python train.py --input="waveform_16khz" --encoder_activation="silu" --encoder_inner_norm=false --encoder_positions="rope" --fusion="cross_attention" --decoder_qk_norm=false --muon_scale="original" --nesterov=true --grad_clip=1.0 --warmup_steps=260 --weight_decay=0.02
Rows from block 3 of the audio encoder of a small encoder-decoder audio transcriber, named by matrix and row number. Rows with one number within an expert belong to one neuron, the router's apart. Each number is 128 + 24 x the weight over its row's rms, rounded and kept within 0 to 255. All counts start at 0. Numbers have three digits each.
Before each expert's rows are labels from the 100 clips, of 14848, where the router gives the expert most weight on average: "top examples" is what is common among them. Only what is clearly more common there than usual is listed. The data: two synthetic voices taking turns or overlapping, over music, noise or silence.
# router: slot weights (encoder.blocks.3.mlp.router.weight, 16x256, trained with AdamW), inputs 128-191
# up: expert up (encoder.blocks.3.mlp.up, 16x128x256), inputs 128-191
# down: expert down (encoder.blocks.3.mlp.down, 16x256x128, transposed), outputs 128-191

# expert 12
top examples: reverberation
router.12:097154135156121134166128120120136141115153123140101128149110135104150165114145144137165131178146145114130114091083113132139200123206117132133156137133141121117135124113085108151146130084112139
up.0:118127137089146152111153143080147108147073109123108141111138157097099143161103119172132128136123110122123128131065074143117128148152157128114113166167159124134129097143130110175126114056108135
down.0:084133105121123098115113136137147128134186134155132141207158085153106157140139078106099121165128113132157133130144143120153133126163127127102104123105117148119150115168142141147136098070159131
up.1:156166110136128116091138141105150104144126094156136083146141112159136136108121085139156108187151103132152152130143141138106184141165172105123106133078138106133116130095124117107131103088111155
down.1:170125134100127110131120137148157119163184146107145117109114141079101159156153145139177095148156141135206136165147125111142120127127133149081120166159153142152129122130113158078136093115170095
up.2:129117136128162148120095146093105113156096097128083154117185143119125114106128075121131164126130154089147145137122171177123133147150114138170125126199179142125138110151102143131117117122108117
down.2:128100100145165063118139117088154086167128147110141144148068097147128112145127105136091124100133125141119161142117084128115067086117121076113120090114117121147142115134165147138148071138143136
up.3:110144116174121134091101102090164082116089145104155122166144116169128101119092125117146139120105150152121133129096105177129087109074106110149157152157143103147119171192150125117125160151118150
down.3:192137105142143119222146125105150108133139108141143124142123102121110102137143086097122183119120150115164152103121135117117120146113140162119118127109139163104132119142153112115128134101122174
up.4:109077145119149107176114159152129146094154139125137093097121135140134158131121117080100142131131121126102115148107135078126170118116173130127115070119103106178125150108113123104106142171111052
down.4:128129146107165136138157151145112170142124101119124144151116128146141098090103148138103138073131160102147095146131157124167130132137146109129077179107118178120148162117101119153124115086079144
up.5:130157124106097116152141129104148107127124103092121139142121096108166108107131139132151074115140103112166129145100160150143145092121184142097145107152090144119111159101124115162128067130112116
down.5:171122118157111161142158101088112120131124102129144098112126092108144152133086147090124111153142078149131099156137118158086154120112127165132182117125115131095143128090124103124113176112098138
up.6:132151146163143121130121144138153160117153127113164116134107051056079131115142108103132151169115073124131120114142109145087120200134098075147105126119136105126148131116148193152151125173117088
down.6:149111104090147165093138068160129115124126130141094100136125210163118096139115104160137173124125142073133163107134139110136120173136112068151162136163117102142146137148135119105113097082123141
up.7:140136147092126119066115126156112077109120142144145106120131113179153149186142101106121122131116103152139114154109176126131161074104108109110140184146153087159133126139126122138096128135124095
down.7:158074086149122151137102105149093128109160143148109150102129105092099135124130125120138111105118111101117114093149124125134119144126109089145094138079133119117125142181067155090133085138129149
up.8:093087115109129121127134116129141130168089202129149112125135124127105167140140145179163112098085124128170099125100111103097119119117122113134137105098121111171143128113117131093092161097151099
down.8:136157087090105146161107104137103067126123099108182144152123135140147116109113109109090112146107095115093155132142118141128099094128139142118119143134099111134084108138144128123152134103106119
up.9:181119133105103147111163142146064127169100125131093104127123125105122109151145116147124105113183150145149181144126130162091133152077091119115140127143105152140101109091132152107118166146128140
down.9:127166154099120102136147122115127121119148139105121101141101099126118133132123118133128124092150174167117135125115143175144144118105133117117101137124117121104142092129154173093154113115124089
up.10:121140137134113150140137152101122122142092083079124156117148102122075100092111110149113136114152132149151129157109121169098095138115126119141138150159102114112142146131148094108150167117102152
down.10:164127115108155089136091109160077136122113129117098144088139114144143090138126134120101112135119095175149140114112128131110107119118134121117103141127163136108085120136152157136099161148146102
up.11:116115133130140164097161114105110147144135154113116126100117125100120131089085172154140156129135126096145150162096089160141112135105146117152147127164163194170151122107163162143077136106170137
down.11:132144136136089122161136113111128147119155093120118157155131174184155135190110130128118055125142100116064130108147106102139145178144102130125141147128120110114151112129114119158113125108107111
up.12:168181137122196149152094145173166116144096144134138074140133136146116129084067104129133141089153106134163123120117135104137169143134149172113142098153111113143152174132154184128077144147094107
down.12:114151095121120161106097148139159110120133095070140191132125088101113125172141129136109170126129188140138130130139154119140109143125110120128146166108140162116093109122141160119189186128115116
up.13:117127144113111138158113102105140112154115099115185161135138134113122109147108133135140155120127133129140121134169072123117118146114114126126145177149103154122131124138154170107138124138167115
down.13:108130142080121146093145126092089142076141061101155121127078142139141125143095098112148114135137175143170151096163135102169151115158113125165122163174117105127098117156148121141136137142159110
up.14:147132117132113111144109144144072141141182123081143137165122162098118103132170131167128138110153186121133168118154170153105115142110181142137141124137124135140114146120188097131108120147112166
down.14:121135152091086166120107121163164086153093114151132123098094149152130133152096165140112141100139094161157102165170099137142111109148077130124119128132120129163125116108125123122171111141192110
up.15:099143146127093112096120129103165145112129146120094087104145098122105130109089116159140138119160132112165143102077165140140111138167106103083152119133114115166177152123141152137147130125164118
down.15:097158150121160087147092116116105172147126165109139158110105152123157117135140149129167149124137121106132096166100123099106142169124130110140133131109142153135122108122109138151110129146116152
up.16:093186154129126157087132119119125111122148101106086097152097095127120129136125171164139100122139052143125124094127123128110087125111132161142120089110180146079129085130087105115149114129124149
down.16:153135150139172143129112136116113134105183130109141103176113116136133153128158155164104152151168133115144145089116122117083122164115129126110141142133106137126135140158150170103114111074124118
up.17:137145140100130103094129123121136113105152144106164121106115155132119158125107132118135107142099153160120151137161128090128125131138117125106116125096106136138162086115159158130156092148096132
down.17:122144123118159111145173141127130165090131147151132128136081146110122101143159101148176074166161162112124114081095119140136143191173120161125114124127114108107173138117067122139136144153158110
up.18:180106122159087110101104149099047109086114126128072136118104118097162173123150114088133121114123101150096131095167086091150137111097097132143123128131132179135133113122117161136138166113161165
down.18:115157152089142125159120120113155146178157120157095133127127105153159122167114172164124145110086083137107156126157131095129102138156140120153116096113132159098146143156090156129116167146152144
up.19:118119104130144126135122115164135143187105112103109149145127134146141128101118167074119129077160166127106114120107119142160103176106167137102159103159142124164130144134173107135073087120135164
down.19:141139109136092165118117138116131146134142157148144151129164108083122155136168120107148144121114103120167134155141110111091106108109106145110119130130151111097126147141129149104142173145102122
up.20:135130118128131123123117121156120072099122171101085125140135160112083139105143116134143139127132131127200189135088138121117146138058144187132142110094126124128129142137146124070146166119115155
down.20:137142150127124118137119129127113141132112134118125147111134133165104120130120092098141121160132128146092142080155134138114107100175185139143145135112172110146161099132161100185126113170130114
up.21:126117106157138111124093141133120098129123128162119168150122170139094125126145110125108136123128125160121146169159146143134094179126147103168126091107086098148116159141126132146110132130134130
down.21:173085148114150121120141128127142183101155113133134094090111136116104126065109115140141127102121116159105081127114084119156173142118116150160129154143152170102143112103129120127138179153099126
up.22:129176143112120118167116160126089161134098101130125118127159137151089098117129145096098165125141135136116156119132101119145115188111110099155093157138135115102117131092150169083147135122131089
down.22:144141092142127118120151115174205121126091117122130128119085144140110103151133134181143167147135165156122144073140096113089146162172088136097146154123149124126181120144081139143125135111168129

# expert 10
top examples: text has "usual"
router.10:147122106147198142138119128099166138158129172147133125137108146097128171102133131167130125127153146158137118077118153146118148090136155125095167110134092117121138099118117095129113114143089137
up.0:123078128145098126129143159130163125122155109115109094124142140134151153135108127141113135124111087151131101168170154159096153156128148155083101124097098124111120120142115147103135114100123159
down.0:145139081154134103153072091091125140108117098115127105118171123111159103138115099116094121153132094131148124162072110133161139130134146123118145116107138105140109136146129131134120099153155143
up.1:147129108108073093140159127121126110118119143111138100138173132133103133145125137106127149124111109189144151126101106108132121109139148134100171172158146129111172095134153117166126161105130095
down.1:179140114137123168128105125107120130080147117089131146124140128091116111130100110167145143118122113111150117142141149138196171121143109115161100140206148116165112143118079145135090113127163119
up.2:148113156119133109118098120103172140118136190115117136109131149141125152144143133131138120171148066151093117147129120097101108115090141124144099095122112097197122114095141150112138146092106107
down.2:134106166150127131139130131108150150140052135128140137117186155090121143123059102141078146143133107147134103140123127101188164130135117133094122137147065131082151172139135077121138148076150130
up.3:115144095148138192133113142115108149135099119123105102136130101142125120087133095139130084133111108119134135098066108111167149098103120162139138108146149091091110114165127115136082142135127119
down.3:108158120091151087145100115170129148130142156102133170118135143150131112117139122113165159114130137077151090179149144132093109142128152131114127122108106120143144145109116116130117141125117159
up.4:136148166079125079127088145128162120109114121135113136109160128133134112126150092137163125146084108142130065167141133135132105156119083111137131158105100162149137105135119096119133114163135116
down.4:148139123130153064174106121102156115146155095129123156095121105109107087146141131137139154099141175145103152126094090172139155187103110099107171149158132110129107121146127127151081150123116183
up.5:137153129108095102116102147132168118145124167116144160133112112137112139173113129117112128128098148116111102128102139136150091080146158099162106113178098103122122093129141154132111108137129102
down.5:159110162124117122170127132095100169170135107110127155127140107074134144173173115160131117164115155125123163139156153099156157137134101102153133129097118108110135143107149166113156146102116145
up.6:119132129091137118095174133139118143084137105128119174094170132097138108187139162137171134165123109062135107141150144162105129178158090112113143142130179114132097121112139150120145128146122097
down.6:135132118105091099106126124169149134117161105135124142129102136119124076123170149085114127115125167148155139124184152140137133118109103151115131114128106137134166107125105158142110139139134134
up.7:071139127127114126184123098148133128114113079136132096182125183096140105075123136099127125121109128113088124113158113105103136151112112145124123098103127137141132150116123104112112093097117143
down.7:133195127141132144110149112127158146150114125132153149101124094134111141118115141114120127143162130108159089135111163152096123147116171131117145117153134113152123121158101122086168154126132167
up.8:107144131086094134124113128122104117149152105144143153140112120097140106138128088101142085136118151130130097152109094148166118119125116118173119192132173132169093101117150129143087132126098126
down.8:111129090115117123098153111101154158141122152181114118102113109138128137119143096174180165118165100153090125088168195173115146189144145103150127126153144117125165125105147169133137111162131105
up.9:167107087116106090147136133121135174104133113102120126107119141111104111121102141145143107157131129124130162110124120147111151119136128156132128118174122131136135171136126116118117167120100128
down.9:136113140135126097124129097128129115161125160138173126131117126115108128088136159150120128136138106168123145125127124146103102139156116088134124162126171090124124129138105142090130121085136159
up.10:120108111098137128155114154109140125106137134097151142085172137056123129080109109175142143133137133158080156121129169109112115119112171112117100081156070119132109150091119136119129121089100101
down.10:137114147157103138101099113143150124171082103138106149138128133158115146112116185137072134102093161111147125158126120116134141151130160157122136125170176131130157098122150122109172135143113095
up.11:109135134118156088150156114129183158097154187143149132157104130125160092135123115156129122141158111086128141100143160128117137139174100130119144099126085128100103121135112112134119155138121113
down.11:129162147137125099107114145119147133117198082135105102131121133147076139122135164142106148111128114187157102120127143092153112120109152134114134162106106134093124166163133136101100164128089083
up.12:154129134131164119136120149089115106085141088108086196159143127132121124121106067139134117135114121094166113113146116118099108156119161149112130142108092125069149135130122143138147137176096122
down.12:151124123128142178140116166121173134196116098120133145123164117101130132142142127132106125120121090080081126138121144110118137142067113156119138149158205148166143132110146144119148137125166146
up.13:116097112137099098151119148143147157127126147114145115111144123102182137127143105155139127148139140153122135084134124149113116138139161153129142181138113137123111155158086128123142104164091129
down.13:104125115142187147101126135164143113137133147125122172167086106151193096135134177136144124123151118148132096122133120136127118160117157133161103135128160145105131129126133125173155114100153160
up.14:122111136100113093134125123123098161098144119186146101124146128112104159101137124129100130116101092117165109144129108121112145149093114150113134140167127171158124130137122145102168125132103100
down.14:108092126121130125099107151152175162098121138106148114106125121119099137115129124141102136124142135134148143188122138120116166149132108162118148119120138150147157184129127139145148139112136159
up.15:108122160122111102131127109119106153115153119144117099102140136152133173146140122106163108119134113150072081165146111118107187094163151120142154159141142128130118108104096092145139109131137151
down.15:128112124139127117164141141142102156099132143143110163151121090139111084090123102121133132106158145126130102135126084103126105149140118135130120090119113101174099103165151154132117098093156140
up.16:129126140187104166126134109133151123174123090090144160143117113140169105163122143132136117135162150136130108157100109130168145122118109133151082147157147104156133164103132102087145155115131135
down.16:145114123115152144130129119183168124098129104125169146112152121108101090122134103132152129102120106105169115170120120130141075111186132093095115152130122117164132121115134165104098125159158120
up.17:142121116078112108189129136137135107178140157145099096112176149110121148149121126060131172111150129095138087087134141127159165163102101121130096134121151146172124135110115098111095189104088168
down.17:121151101124173094107128149181117160101147111059149144147124100163152144098112145130137110100123110139161098133127133111125197145142132163116102105168103152096160104094099102138183135129080131
up.18:130155116139082130102110097116142104174152099173163142093113134112136104127135152133150149139125127134080166125141126175117120137132102160110076131159121128130159146125160124109147135136132097
down.18:139118128096156105093158148139125180148120109115107161120133180132123109127110126150142180112109147109129132178129138106131165133134163128103138093138139146130191095111121170103087160121129111
up.19:106153120129144113135118143128113098135117190113116128115126085118113130144066138154107094102147138162160098100106135162148123083106171118133123123123132118134111103112117136117157098119118115
down.19:106195121140107151113134126128129093123155123122131147117124115104112149119160130113160133159092133129158108203128087084105124142138130108126116106128096113120070097137128123173120143161103160
up.20:166096148146081141158145097129139163136066135151134134095119100127129136096135107127116121110122160117075117128099108076132149103124111113142164103126094156068138154127159172115120138162162083
down.20:114146089127138116142116147103123156181121136076123123130123184192155151160126146129130125115132118087116109141114149115139145120105086144129106120170133119183107128116136136119162102134121130
up.21:108111120153125110125116122134119121138138116125136080141116112164140111103087119140127066142135122150090149136173141099113098166111123123145159126051121136133119131134137202083170155094195137
down.21:140120164127130141120127122151117151111148157158106108145142141099144135141128125103124122100132144118132133134142121084166136119140100128153109144142131151115156104114147169087142142129104086
up.22:150098110124125132134115153133156146189142125113147168119109138163156141134150147141145104110128113138169146114145091121134085149145089133144164126127115139153131126146115106116155108130122108
down.22:127113110084069090141095085161110126126154107136115144169120155112155100096145135126097100159191133102146122135106139130150152161140113122117111087116146131180147123099118135122137133092141146

# expert 6
top examples: overlap; reverberation
router.6:125112160144117115111176145165147114092146147117107101099140122148138139102174130148146101122147152137129154119122137119139118128092138129130156142155127096116175108086175180160115123125088178
up.0:131158107141135111092103084179128171118087141121157107139146097147132175155103123109140122146193121106178161108146133123108171169149110133105129095070116077150119165113117151128143132098130111
down.0:143109125148128118125134110146082102133149097130156164115108128109106146167124118156095132124132126134126122119123154109119084084100161130127159122172123131115131176097139128107191116142181110
up.1:104186098150112122144154123105106082129106088094132129157121127097120102120123142101099107082133150106163111130115113147108178079138141110106104111120105145134121118119142166113123139151127151
down.1:107152109139181107119118131088110153108128109127179155110141072125160125147168142173141124137154135112153119138147067135125130140150120136131113125170132140126135152190179102132112174130186105
up.2:128099144141139087134152158099074136139156140128121140108116108102131136146126142151128133136103122131146186116123168148124147125135141185134154104099137127136113115133132148074111099095123115
down.2:163107103138125105102122124130093136121104174159110141133119084132139132146098083116100121129136122143121156142100101092165119129084159140085148087095111159170154064153181135116145111154172126
up.3:093104147118151100126103110127160146119163161141167133117135103112146136154144146138104176084131142084118092087147140106132147156120133116118100139062133119151140117132136162092118113133111129
down.3:119124122105090139107141087156091111125119131171113160132133118162161111145142121133113105125115160094116107140171144096127121145108166158132113127111131118106109157136138169167118122154109146
up.4:159129141091082140154139101090111108166134134155069064125142129125126117134152110131115100084122138089102168134105137143150149127088108119117131081163148154128117119121145160111099124145138135
down.4:166136086098143147131164151111103122164125097116116149106123065126133130102123138122120125115173135097154120148112084103108161108125136127114138165095126166180126083114101141113085100151179150
up.5:103132149148130110155138121169097079130077160102099163138133144164096096130124150077090157104128106111122127130133096125183061143145094153140105172121126128165128118103131156125133134100110106
down.5:154113093120106105110121133126151122145150093145136144106116132133155122119133183129121154109122111154136141130143170126179083158123139111142152152117128144154101131101117138151100165135076097
up.6:119109147137108128153088137099135122109132146145128104101146079103129141105121108093098150145148154157073111126085101131157113184158125137106126167118156140124116219145113120165163128142117149
down.6:121130111142157123148139147117126088088138121113129118124105152137165093093120113118123098104143129150140154111121130111128139093101133137103103136091138129132123173140160139139128092151173062
up.7:175138107107142126168110166143141096155129170121181112120136097114115118059139161098111147131121110147173128125150124117130100137100121101120123152127152129123095135085117146096117121181127136
down.7:137094138159147099110095089142166125110130090141116111137147132107143121131132101137116109177154145107133126154118130073136090101167126163188139102111117090122109127094148133115126125118125141
up.8:085134164129152121140114158138129147132137117115110129155110106138179090202137136114137163148140125139101138134126128074122128156140108131121090119172111122112109062142137160147132162110131097
down.8:123112137143110161160164138074141090096123142124112119080144092149100133120128099153144125105127157108098151116093107159146088150109119142174111168114107132167105125120136098151143106150130177
up.9:140147119165148169096144124139136146111111158126097123136119122130181148142122116131149156084117153121113138113122184110165132149127092105191123137131112087099139139116126103123123130143196151
down.9:153081129081107116130114101111089124156129108135130116155121132114139084123133110142108150117137165163164110121125158129100111163111092122140135114109142132102097142128109169118146128147128129
up.10:118185128121146167086106134123122134110131123116091098142143127132126137108109102109119112128164074114176119174132120130122089123104134149133089123166138086166132135126115079124141137098122144
down.10:179075226123129121184117126102100124166116123143101136089161143137126098121138107120130152147157136101111126116157156154136124139126144125139137085153125114157185136160158162165097112126101140
up.11:101141149112136134114140117160152120141162166146165096106132168117127132173142070166101150118108136119193127119075151135135115101111115146105146136091084162110135138143163131139093118139102116
down.11:107104095129129127140159113164149134060118140136085120086144141073147130140124135078113207150105114116137112151150143121104102129133157160114126135139122116147138141092138128170156144137113151
up.12:147131137112165157110119115133089096154085127110121101126137112122100157086151136119169126127121115131153139099122108149109127122143145152106135201113114144165122095125138107069120151150112132
down.12:090130128143117146148151145127123134101135192113131142139109109118114130157108094128075136103119112073120123132169136108119134149126087171149175147114082138110109093161103124108142126120147147
up.13:076131137145112098153118144140144111124112096087101161154152136142098104152137134099079122108151124117152136075154131134190071110137102118107161171138100147130130153086137122107112124126148120
down.13:164160162166121140092175098160098125155125095101134110114118127104128088116148126134136103172105120137120178146102130170093135130112118130097136153104128180163106113110136152109126118152143153
up.14:103164126112144133133142128115153130104136121140088124102121102133095120079130140133139155154143091154132093099109128131106151112124103119148190124163123137100140040090202100112123094131127101
down.14:154114113087145123144154102124149134115147122126136143153138139119119129127133150148114131138123145085116105125132127126112131141128155137168116159138165108110116138204109088149110113119115135
up.15:132114120099118127134114149110165091093141115114064119143160140134140148119127088123070142115154151158121137161149128128159167103126135115148129124124141149128109107095071137133153151110162138
down.15:145127107198109139086117141113119135101108153100129123162113119130116174167153098148121126142152133164092120153117157123125099126122121131095111168117164184104124105068123120118158116114093046
up.16:109139123097163122175106146154087140123138142163129128147122095158093119138118165127116133148149118145131111113155123150118142085117096106129140127112141138128143124128155098137170130148094149
down.16:125139150175137128130151154149100079119119126140125149124127173107129154155141113104155103119141151158151113162090150110185154144127130153115150162122126104118067135110118200140130099135117136
up.17:120131135127109149126114150125141138145134100157141108103144110151111103131148081137130129153105097115077103155125104129120105129126108068165116123111120129169111139144149124115125105143132086
down.17:107143127146144177112147142123158125138124120173139139126137162149151089113140096113109113101089159121135151141120107110135116123142127104163095096129120119152138177117079132111133111139128161
up.18:118146079122204137148119142073098127064161144125088087146154143137129090114114133117143104117141127149149137134109151109128128110121160155097126144168143072142118176178139113150102151128107123
down.18:143195132163127156154159146118090124142108103132141086122127110115127126110132117090137147126112090105125113157133084127157165160115099139112179118117126130128118126126166157100115132135150100
up.19:121154127192110116120107106179106157133122148126154131132135132107124198167141160102123075186107139142111164127123137162112156124170116113110099101141098147148163163110140114103156167140141111
down.19:091135127111142112117124103157120146140087133159120109098132073126114099131112129124109151086149127141161101134091096113148158118125135122087154141148138132141127125136121151122134145090122119
up.20:105112134117126132154100137145145134112164121137169123128120120098162114135139136119096082156089136177134163099170132087113158145126143133131118116124093157111115103131148067117126129118093145
down.20:132116124101157116107124087135142126160147163116133167135138114123063125177104138119123136149118104092133156118175129147125138166103127169089088157099142096123144154150171118101142110119173133
up.21:141129107139155104128136152143153143173105116123175151132151127164140121111117163109119098081152126134116133081196125112142139127108117135111109121101116096166196159133138160099120129118083169
down.21:130130132143111111106158104127162165122140145112124152114119109129115121114181151130135178170145111142104141125159150121100125152117136155100132107120141149139151120102182186137109111134145137
up.22:144061106106107133121097151143139136138128120089138143122105109144150135120095150151129104096154092123142127162117132120133094121126160183104112162136131140136141145156146064100114130116152157
down.22:137156117152121134170198160160088123124162120127137113166163129082153145165146136133101125105170127048098125117125159126103171078139119155101152133135118126124111139097142125162161153132103118

# expert 9
top examples: reverberation; muffled (low-pass)
router.9:142116112104111186103183147105133150150115129127141165170109116109121122150157124151124136131118131172142138135115129165163123159119109142151085117131160145170124142127083101153162116143182124
up.0:123140131102106106141154139111122123171100116150120140154123125112131139124162115113147080162134129133116129091115130112163185160166114135160096150124117079116095153129108123147120126107136088
down.0:107114152128125112187126120128178132120158139122171142117157113134154119134153108128173119100168167082154109169065154134122154104105107126130136135147134124074141142113124081134157089117103144
up.1:112128141127159078128148129151147135126149134153133149081138146152185091109141119137109160123138131107125156112143100105113103142136094121146177121088134132154117138124129122146121150124127131
down.1:144168096136127113119126113125071131100157098128107121174130142167139100123109120155084143112121107156132149155144149124145125121099118170121125112149136126118142153101125129122122080175145132
up.2:129083068148142111130109154137117127127118144106134105173119105139100135117124118138109185117125128109146089148157142105112096121177075103148136116139147128103109107120078112110106111098133154
down.2:152143160124148107137132110137139133154102115166108118147095128154152131136125109095158113109124147137123136149126131103111106112136149106129117100132114124130122134127129121164136100151141139
up.3:132116099129147139125157084168114166145162122110138131185110089115201163156058131116143117154102149096149107146095113110116163145146151117099082114107109111098092144137077110143149165116173103
down.3:152109118102164130148112103157104124098146116145141119068162139116092109126166126168122148132125135157101138105147115139128171119115099115165106133122119132134171125147164142098138093165146130
up.4:184169135137149118092097106137171142154127112146060168118133122150140161115159128116142081158162197150110164131109160139133155136131167132122165173098130120114095174134163125137141146120157142
down.4:086159148113121135154134092120118107122062105126120120154146091114107139128108102142167162114077130083128071148087119139136100115150117117109117150109126133090103098145141124156096110132109127
up.5:123100116126121202162135118107149111155114115107088174113094112134138149115133107115134135139119151114162157189147096160117158098137140113096146125108171100150150133149132148143108130119115143
down.5:071132100136214104084110120149122136144153124132127142141132106134117134131128162166103122171101141121110170117175095116092135143176152148161141099132073099127108115125113150133140103112145107
up.6:107141108103112093110130138172077136133160139148131146123124116079116113122111117158103136135096103143150132105151148117156112155099097110120123145077116160140147140097118137127095117131121136
down.6:131130148149155126109118156096128136126091157164112137124137117162122143130078120130104158106130157093134128160160131118114106124119125174165121136139131174154131141137121141116119144150141157
up.7:174121128114180130136107145114161091119157072158143127117135151123095144062119159151136125148132122129113140118072156120162113101129146092161104146145107150114135138163154119104112100142145128
down.7:128181094127088126132123145140100154103112153141134155176105122170166135190141155108092146144120149144122122149160105138190162119126108116139133090158141138182150108162139126149132133119119161
up.8:132148080147104082106118166158170095131111166113093135145146133131155103117155163104161118113135135125119101183159143140125146111148193118122103103190118122175132152102105125103150099076162129
down.8:164120140138154121140159099136129098087110128140134147135104134128119127138115100144091096123130124162164125097134123120149099156147067169121161155079144127123155107112130139124170103138122126
up.9:123138153141145132138139153133132115107113116103126121112085095132135126104154103162165155119139127138106103193111071131148097115154127107142115129112121091147182093130125167127112115172165133
down.9:143114147086065130154158098066140119103131150135127099131168062165091139108119111134123122122126141127106161077126143145106120140133112126107108143116133110123109165118137110131132154091119141
up.10:114134122115155096120163128180152155151131121116173163102181136149076114134115148113132115108146087121161154129107147066150169134173095120097141161143168107144115159134092117143103160124160151
down.10:121131110091109124123132121109114121121122149131113124133095168094141119128132117148133126121091144130091151128131113088146153146143153158120109172115138154128144093138150135151128107154085080
up.11:145130081125149107185175168086155120125142140115151121113113131104112126109087163131097180132139118131113110090096148153138122138165129113162157110153149173136170085103120135109154100158086109
down.11:096115160108147124124109109136094131172139128145126099142110128076159111167133122104097124142162135089130169169120134117136098087150149144068111141124137160173120129142128160127141112086144145
up.12:147151111093140141158156144118141132138109095124153098118117118109175153089159155115135086128170136135117154144108110125130161139153131123130122087117149117102125169133092101143096118162149154
down.12:139157122091101122143135094144107117129174180103125178155102110130133132120121122128110132113072124095133136141098161128117092130112111138088096103142119085146140083131159135151156125142136114
up.13:122094095179143141152163161079107057139150147127135143146081096098141166105096151175106156164119123131166142131142122065128111139107151127131088145130129113146141098104066130098059136156148149
down.13:152130128160114158117135109112110142115129099166130099150159121079142149102133104130116124137151117102056138129115121122083123127133079093140150067144165105146120154142129129121166132132140143
up.14:136123107119144119161120124125157110079108116120130150123123073134174139169145102119156135111153167108125120102148134113123141099131142146145130153138127102126113134157108161124099165110087133
down.14:098128085142131137123110156134122093115139158144158145133135122114118078137105171120110126177106118100131121101135100123165168159188131103106110054110143141148152153085128106123146132116143107
up.15:132137124117135179119137150186169113113138094118129116111141105135130135160096155148124127137141147144159131100099148082145108161125088145128134139116155142150110126161135087102144122130138061
down.15:129093087132169106152125106155153170145152100153113167137139132144129112124159151173137127114120126158101105154131132129100142167135098076139110124161173173121142115125117149167118102139141134
up.16:124115088139153139168145175154166116145122099093123118098139123110088133123097147156144121155116112070162129149158101175118155163112118168117137113120101135105170129151149157100146080159153136
down.16:111124123115148126119116113130126134097145122115155128160124125163188140130147100132097147125117083140161093097094139145089115121121120123155129089154088113162128126099078109135146159106147115
up.17:167158102108158136072168084144098152146137126104168107145130133146147145124138129133169081082122120151151132128127166137119128102187069140120134123166095143145123124104093133146125103072113119
down.17:152117109155109155161132096121118117074088128101156119135122124133152085134087093157144138119169128123131156107120098098123101147082166143092082130106149137096097115135152108116179171140151099
up.18:123182119133125144124162095123131161147113121157098148116115132132147149112139154103129095152126133094130098123103119139131137123138134082162134112109140095143105140158085117120104167081124175
down.18:148147178169125121129110153096097119120166161141148162114089116122133098147140120132151133088162135141146116134102164150082120125126089156114135104105098137098122129143140129103136114127131112
up.19:133111141133162133129112156111120102117127153138118125128165151127127132157152092108147157116129165125140159137121146094148145164119124091133071137113101146155087136178120133137130148104126130
down.19:143123112127126085130153127121151164148130111139188150128209160110125116090117134113152113160108111144115133131136126132107145074164154129166144123074148125133152097107172120150150111146120068
up.20:153113150111143133126140157154120096162170157138133097112166117123075132124114105124085151099114137092109135140126138138138141086110112113130102125141097174171127145122111101118160114149119114
down.20:106117117105155126141127105172117142092104161103107164112095159115126135187135137153110128157109187101154108136134123171115140138142155127124128116140122121121142125137110147144108117146140159
up.21:109159156124123093132156131104072118088149101115120125129106112122124152136176146132157126135124124107188133141157123143129168141119138136093147120111141132131109156170115148117124155130160166
down.21:164104131139072115125154167104093166129111149120145122103150131102101137126128118134143127084102116126143124118116092123126170112128144122152119168115137138159134156113136134110134132075139123
up.22:120082135108157108152110106087132114141137110131149124160122106131126159110114164115123137114171187168103079118148134120115126161098107119144114138143124113151140082099115120142169119099122068
down.22:137147143156120155127135135100154129144127108104090129116148157125152130128155070127109120156129123143131124126081113191112201129113102108092173115123121124133155123134104142095093136106116170